From a checkpoint of a small image classifier: 13200 steps.
Rows from block 4 of a small image classifier, named by matrix and row number. Rows with one number belong to one neuron. Each number is 128 + 32 x the weight over its row's rms, rounded and kept within 0 to 255. All counts start at 0. Numbers have three digits each.
After each neuron's rows are labels from the 100 images, of 14848, where the neuron reaches its highest value: "top examples" is what is common among them; "peak on" is the class under the peak. Only what is clearly more common there than usual is listed. The data: pictures of board games with random positions, seen at a slant.
# fc1: MLP up (model.blocks.4.mlp.fc1.weight, 320x160), inputs 0-159
# fc2: MLP down (model.blocks.4.mlp.fc2.weight, 160x320, transposed), outputs 0-159

fc1.270:068150133146138141150117084096072101133185140100173153136108106183093122063151141150099140143119087138144127085162134111159093178150174149109152142124087171141148105072045111118147149109176132147155195114119200099129150153129139152093121152101116109065204074160149101138058143145129093153079171131113176131108115172138149082108182148113157125122181106082116111131107094160102083043159106126159108156135155098160104131154126099079130089171151115127138101114143115208100106112143165
fc2.270:060137113091144115093140138118088130112146151153158105106120179118110126139130150155122156182115187126064109158175141138089129128119161128132093192119156152153179158121130138124080106122154147151145130074108181136104067106104165122074124110154092156158130129161123129152100130085147095118134093079074137070087149158201170115048113090078121125127109171136176151189144149130119167177167102107140135127109081080119105131065151097148144198149089104147055211140137159108069085145138142
top examples: discs on a green board
peak on: table

fc1.11:099126120123111096152153094126087138103157150128126137189089165151139130125143164129111091108179099079128162073139135115120127131081116116106159127100031155095121154030140142154094120077124124073112108189156185131108194173110116059139165105092093138150115142112172096134106152195160144109107108139165189128121176173112129106049121181092137140150097134177179107106091147155129140112171137114136137169120098132084112174048149100125175124123168143122140158133163084195111090119120123
fc2.11:116109095140153120115154141157119097102172158140110071174134083114156074159121086137165041184102152139084143093086131107101096128160156169121147158108111109147117135087152088135156167158149149136152169128139129077144090133110164154119118091137079153107182155186120213110014197138135100118149138095096173094096108171156165122081115154103126132115136181080170123191117152180153098127127084120087145138127070098143163130113150095066138134143154115113106109153121081084129161117074133
top examples: discs on a green board
peak on: table

fc1.116:107145127121115139104106096072130102088137174056143108139136103113108154127118140151131154105124127113140166130156122157096072136153156112044118166160095155104117138111100101147120083094112132130142147106094069154133135139178152111153149070196075148093151235136101108099138061147087154094081107069147169121178169184128104085105112136129150113122181134124113113165104127162084029143119122164114109139123163146112182164059137123158099118178125195193157137138163145117121115151174150
fc2.116:126092112134131066118091159134067184133166116160081112170080069039156134146094096148144063125140104145162122111172188157112168090113093085139125133120139140190169134141065128166090107085095164147094144134139126134081182112090177148144066133065154155126117164138130160143176141194080150151131134117098051129124215089146129120153172138104143073149110153146108113134106085157134134172198106146165156126129120135136131143120133098087105119186150109119105105148124190132126122094125145
top examples: discs on a green board
peak on: table

fc1.117:112100081137114156157150079169100107140110200102129186190083139175121145103145102055144126136143171195134173115159130098126121152115159115135120185098115133107098098119093121122064174176115126127140081153128172153067075159101125137071147106122154161175114118111082103123064182119115096123074120085117134138201177172142169052135110111114100151078180094141155115093115142129153141154119157146160150175144105107131145151138135157123146065087187174098102088072166100145110102121136122
fc2.117:135115124164185163142066145142183065116148162170100127110127108087077102099071146120169122165128153117119159072180175120108118095150112179179134152107101139152079166121104106105148199121133144126096151132152069074136138141138084114099126150160081126172123161180139150173126128148100135156144130094162141172097135116161167104151136071129132114069076171121184172131135156144114119097107096129144116151101133133109120151094122014019138085115123108173142118133116171073134165160136108
top examples: discs on a green board
peak on: table

fc1.305:144150124102095094107157134133098144143137110148135151055137080107184095128105160130104119160129122113119122094168103121126133101087131151130185073219123143162137165125153161208053105107144144142157142148128178094112106089159165084141148116106153055138130074153129145175120119183093127097130082147122136132113144077132156103122142134136175068146083111152095118033092110131141129048182164096160180158085106135146168189158114070102149095107142169142113146128144093182125122178092142
fc2.305:097079114134147149138140148144138203146101143149090131140085140155151094107166122135149086096167175168129132097068086083071141116158152124184189157070129083145174119114136136102139149106080138099114143147127177054108127150124100195107100125095141065168112056141073119155060124100138136120206110110137104113126131124155135176136091172111085086159147143140135164112091159199168152148141059131134151109116106112144129144168166052139125103106105149086106174119130214134122111137106128
top examples: digit grid
peak on: table

fc1.103:144210114129104119091124105165122184078100109145134096107120147184125129146135128127117147086147049191137155126090168103139102100157131200158129147114126152126160097096107131182132118109129125141109149099137157099154170130106102154141091089134039084200149169114113118105095127114106145172160148134158147153143078077070105151142065140120158168137092162043157164123160129121156093139107150117148177102099126129147099071168191153106070079095165110067141120091124182133179138110138088
fc2.103:188111137155101147111155146170158200124078126165111078096150097150095083195102141134130165119110146170158152151099110112121082137116154111175130074106110062101108135184192093151147114108148091090117146081108114088166137108041174100085181186208119098147153222163143163126098144112106141115149117090118136181146133107156099161110107150130132155155146135122124192070144122081100163112082135142135120078117119132107211100155131100139105114077125138113094102107159127129104151101144123
top examples: stones on a line grid
peak on: table

fc1.61:061146226147098138113143160148064129187133125144043136116123178152148089120125110179116113091076118108208155166136138122134123116153147131124129099155155115146183125121105125133123067089101177131149107101125143085139158077136089149105137163093150170157146139096148090066116112132119129090179121073116167164147159077131137032098076169152137137108156158094143105142084162133114112149148154189114190181111132147117156117165166145120091097055131112111146137091128176117084110091139127
fc2.61:146127160149124150137137132146116121137129121173025101032102139112161124165078120117146103087088109178147228133111130099130119080116152173124125177138112127127158173237090094160141116132131152085139161081109105126095141113122096110099137104130162137111133207138109156147081112123162130179097139127141139135102095105052101129110144090150117158170125162204157139103179133144155131132133133146185111107089132132084133174111107058163102141137125063096119185161105135115178139097116103
top examples: stones on a line grid
peak on: table

fc1.316:111176115129144082176137126131138087165135147140127166106123117176169155135140135155152097153097050126072099117189115093051124098165113121120184110093149080052158158106116149171117076100169158112170111065100144087107125141138130136141135200077155114127168122105072131158162176139121143138156131135144022122117120161166146088075128094174157103133127094135135166153134085113129137128175109098151109106105074167159132102128082109193121132171168155126151164082140148082061116105109156
fc2.316:152135196074143108108070129145116160102142207169096186149151143143133136130182139146119067100131105139086137157146109161059121137192086160134136136137086136146093144173134083087091161104082103125163171163101161114124130205092108077115105116110123080154166110143110172135067097197121076106128194136131135161191142152177124134123125090109119096104086153132135168135110146070142106124139112128075209106128141123130133155158123106044134097135105105083132122079128175130092128155160105
top examples: digit grid
peak on: table

fc1.214:137074111095114097113151102143125094101137155116136127098156141181126115095160143153134072128150089064106121135064082130236091160175150200139172152102095137148111075172145085138123073099166126166126164141178101131133105163107137111132084147113135113133117091145166140129140167121112069168146154151093159122197180112057120100199128123099139153104170154091153154095080139087140091120122045129146177136155098192142108098174113142111166133141113140133150123181105142135128086068138106
fc2.214:135114082146079147194167138102115094191195124100134160129130123103135153136058159110102110086111144076154149129119143148158124156115108081174114126163068117100111127137129135102105039122200134058134127096125120145113131137123096149142136111104156142091127125150144140153102135176105148174121121159129117173146166071066140085099053118178133143148144061161146150097104166185107083147104129158118121137153072171117111168122165138171070110028120139152159206142128191143127131118115120
top examples: digit grid
peak on: table

fc1.266:109113138115148125162056150177135144136117116142124111135128101131152097097051111139123146129082143112153117167086076132095141156063191147076147144181058158048074130138125170130134142150083143115141145135136060159155122102154101129144121088196067086152166133177149160109106119107109112135129159178137139126148105108133110136145096052128120146127103141114041122094145130095179093130118090162121150118169114174113150138117165098098159144107175202114145134220121137156175093102190156
fc2.266:097092034165120155179146100132157122166140180170174087177116108173141175167133112147182094074082131082131121154132160119121111130120140123149090092151103153147171078135158075122149051140087204103167060109109145133126136135124081111117157066127081128142124105141187122132135142130117095128117177137129121120182081120094176137110140126133142178152144146126105122075097152122149055153116185152123140150176073106153143091127137204150117174102147129150136120091141088100125163052098110
top examples: stones on a line grid
peak on: table

fc1.81:138146177181130066147126168167148182142074125047147096110141116142137178149103152122128127138081140089160135116120129108187055150103065105085140078124086110141149177118135170108104145114133084127149067158133179079099132126115087057161142140090131087133089091180169101135095137118149126088113199113178096132151211184116166124104136139058103131151117116148136105124165140150180139134161152136099128127138079108180174148073164139095155131087184151108121137130130081139167122138144160
fc2.81:162145132142130089120107144130138128090166091075118123170134091138150160168160105139145115178152054119091105165195160106128136204152195150082125151115168161125153182088154122085147138110131100130100127096112163097136152111114144115089171120130127082119118106069143154117091145146182141053133108148092110095091154141185161186132041064072141150117126146086170180127102161165185127124119045169135086105140130116127149136193102115127157156169097126073123124135139085071123134162143126
top examples: discs on a green board
peak on: table

fc1.134:133102117139142093093126113080148157176121124114111087144125067118136173092077148119153099160126147091074182088122157120144108185077144103083164131105052126089133125165126133091082115134090144114146157074136125081191145195167151127111153153123185185095179115181134151127108113176156154120131143097119173135087137116101140124157135118129138074082099142065184081110156124114120161123199096100106108151110057130123134164126171061072135148113105155209089138147120168193140131130131139
fc2.134:152114101104108113116102143132129210149164063122177138102086144115196127145177152109129097168135120083167132142127192116202169068101079143141165133128147100141075136113129125118168118138153115138078090154115173061092152115079096098099104083147163141161113144111141143171118166151102098093143110160131126124180177117114159107077117151102136163138152136143139069117192124144148186107116126110191116142179136141096132121060146168122081125059206149112095087133109082062134149100126164
top examples: digit grid
peak on: table

fc1.120:106133162176072146176112108163073074140164149144177112180080112165131100155137125109128139116133070139152145087131133105178141105139122148135096145136063096152118118131129080155128144155153112146162093142128101210103208075061156095142158093171156147121116095191100089146069128147086211118125141057173159173155061140138122109142088158112134178135168132110147129139114120132130132141124138147098058110153058103161143127102106077131068098175092166140138150133149101138133071138113143
fc2.120:073150125198126108126101173136100166112142045085150131121128089136109093112113131122157098186129095086140108126171182181142134114229160155100162147162065099113193081060141110134137155136125123149119156143127128100092114179127116159143103078101151112103151192123086139135116113157070087162174049115106090132079097174167097141199155100159151155084110132118164099119120145157128160118107104177094165064106115166106168115146123138081105149159166112144161121125084141100120150110118130
top examples: discs on a green board; draughts
peak on: table

fc1.294:068108131098137128131167113178153123172082135139145136124038160177137171102092142070118153096071130083120125150140148121095129175152116095133128126135115104128143149043193134165156153112117153075167103151118144102172146137119091060095123129140111110154097140138167105171100137120134133119146153175136126136120122105137123061167123124041124170072125161153152126176151143194155120144139192145101170152069112073157084105088162150131164075116137088159163123164176121042118141161142089
fc2.294:134116135133028128115095066121196166144150122099141139086067119102105151124100127120129075082114089164169130092130160123119158177149167142052145109153126121157085119121136088187165098130067192126102077167137184125070138099138106135097150063173085107113094149131102150165124140131185178141131062087165151177151129163138087147096147135107130133090163124183175098195138139155106140096162142122191142151094113118107136170133156182100125101122132106163134158108099144095132181150105124
top examples: discs on a green board
peak on: table

fc1.224:166115154151117133140166109111089118132121189113130097138200112065106126132129075174185120057120115126117155156140103206168139160137106140129086158147102164139161124182136094063146160107117123122184182125179091142100131089097140101098157096099109145131119136110137158091138074124114127170123056130118180139152128096160162147121075121120146119154153142065092153053081104132090041126108155065118112058187131124156135145107126127134119109154144076194161114156143108158083164099131168
fc2.224:119071145118097100111130121104115122122124100166095089114100109153126116096131127120168100130082142145187106136105108167098128106161146127091105151182102102113188080179145112158106144201112103145127180118207152162145108143157085102166103072136158129138128099158066125128061156148102173164092164146153146141122112110188149137148153095155130131147176140101043100119099092174111146171111129077187122122146120150104105146104116026185190149135070131201104093160135189138145136149110124
top examples: digit grid
peak on: table

fc1.264:157129046094095087144146103089120156120205174115072078094117139110183084133164096146165142114087139104107121193127128155178137161180119137154096161164071120115049119159130139120126106116098115077109112081123137127129138117124088165129117167128176166057168119143085165141132133134148122147131196129163160147122136069117126129208082143190111124151113167083151132087106135058170137144136130196109104121171167127096170150143119063146148083132108153101138131159135143124091190139116166
fc2.264:168117138123124103143127146124056149169182101100132099117141136091100113125141134160157100040103076060139162157089090157169099140129089141148115104110111140108088123130120098176107136111103172141135121085167125107146152107128153185153146174133115159107088085128115108166099096116107187154176134135116142151163165103107138022175115149143164179110080153189083115153108096054144138123134125137152142091109130168100137166160107139179163104124147148189175124060087174152048139086142157
top examples: digit grid
peak on: table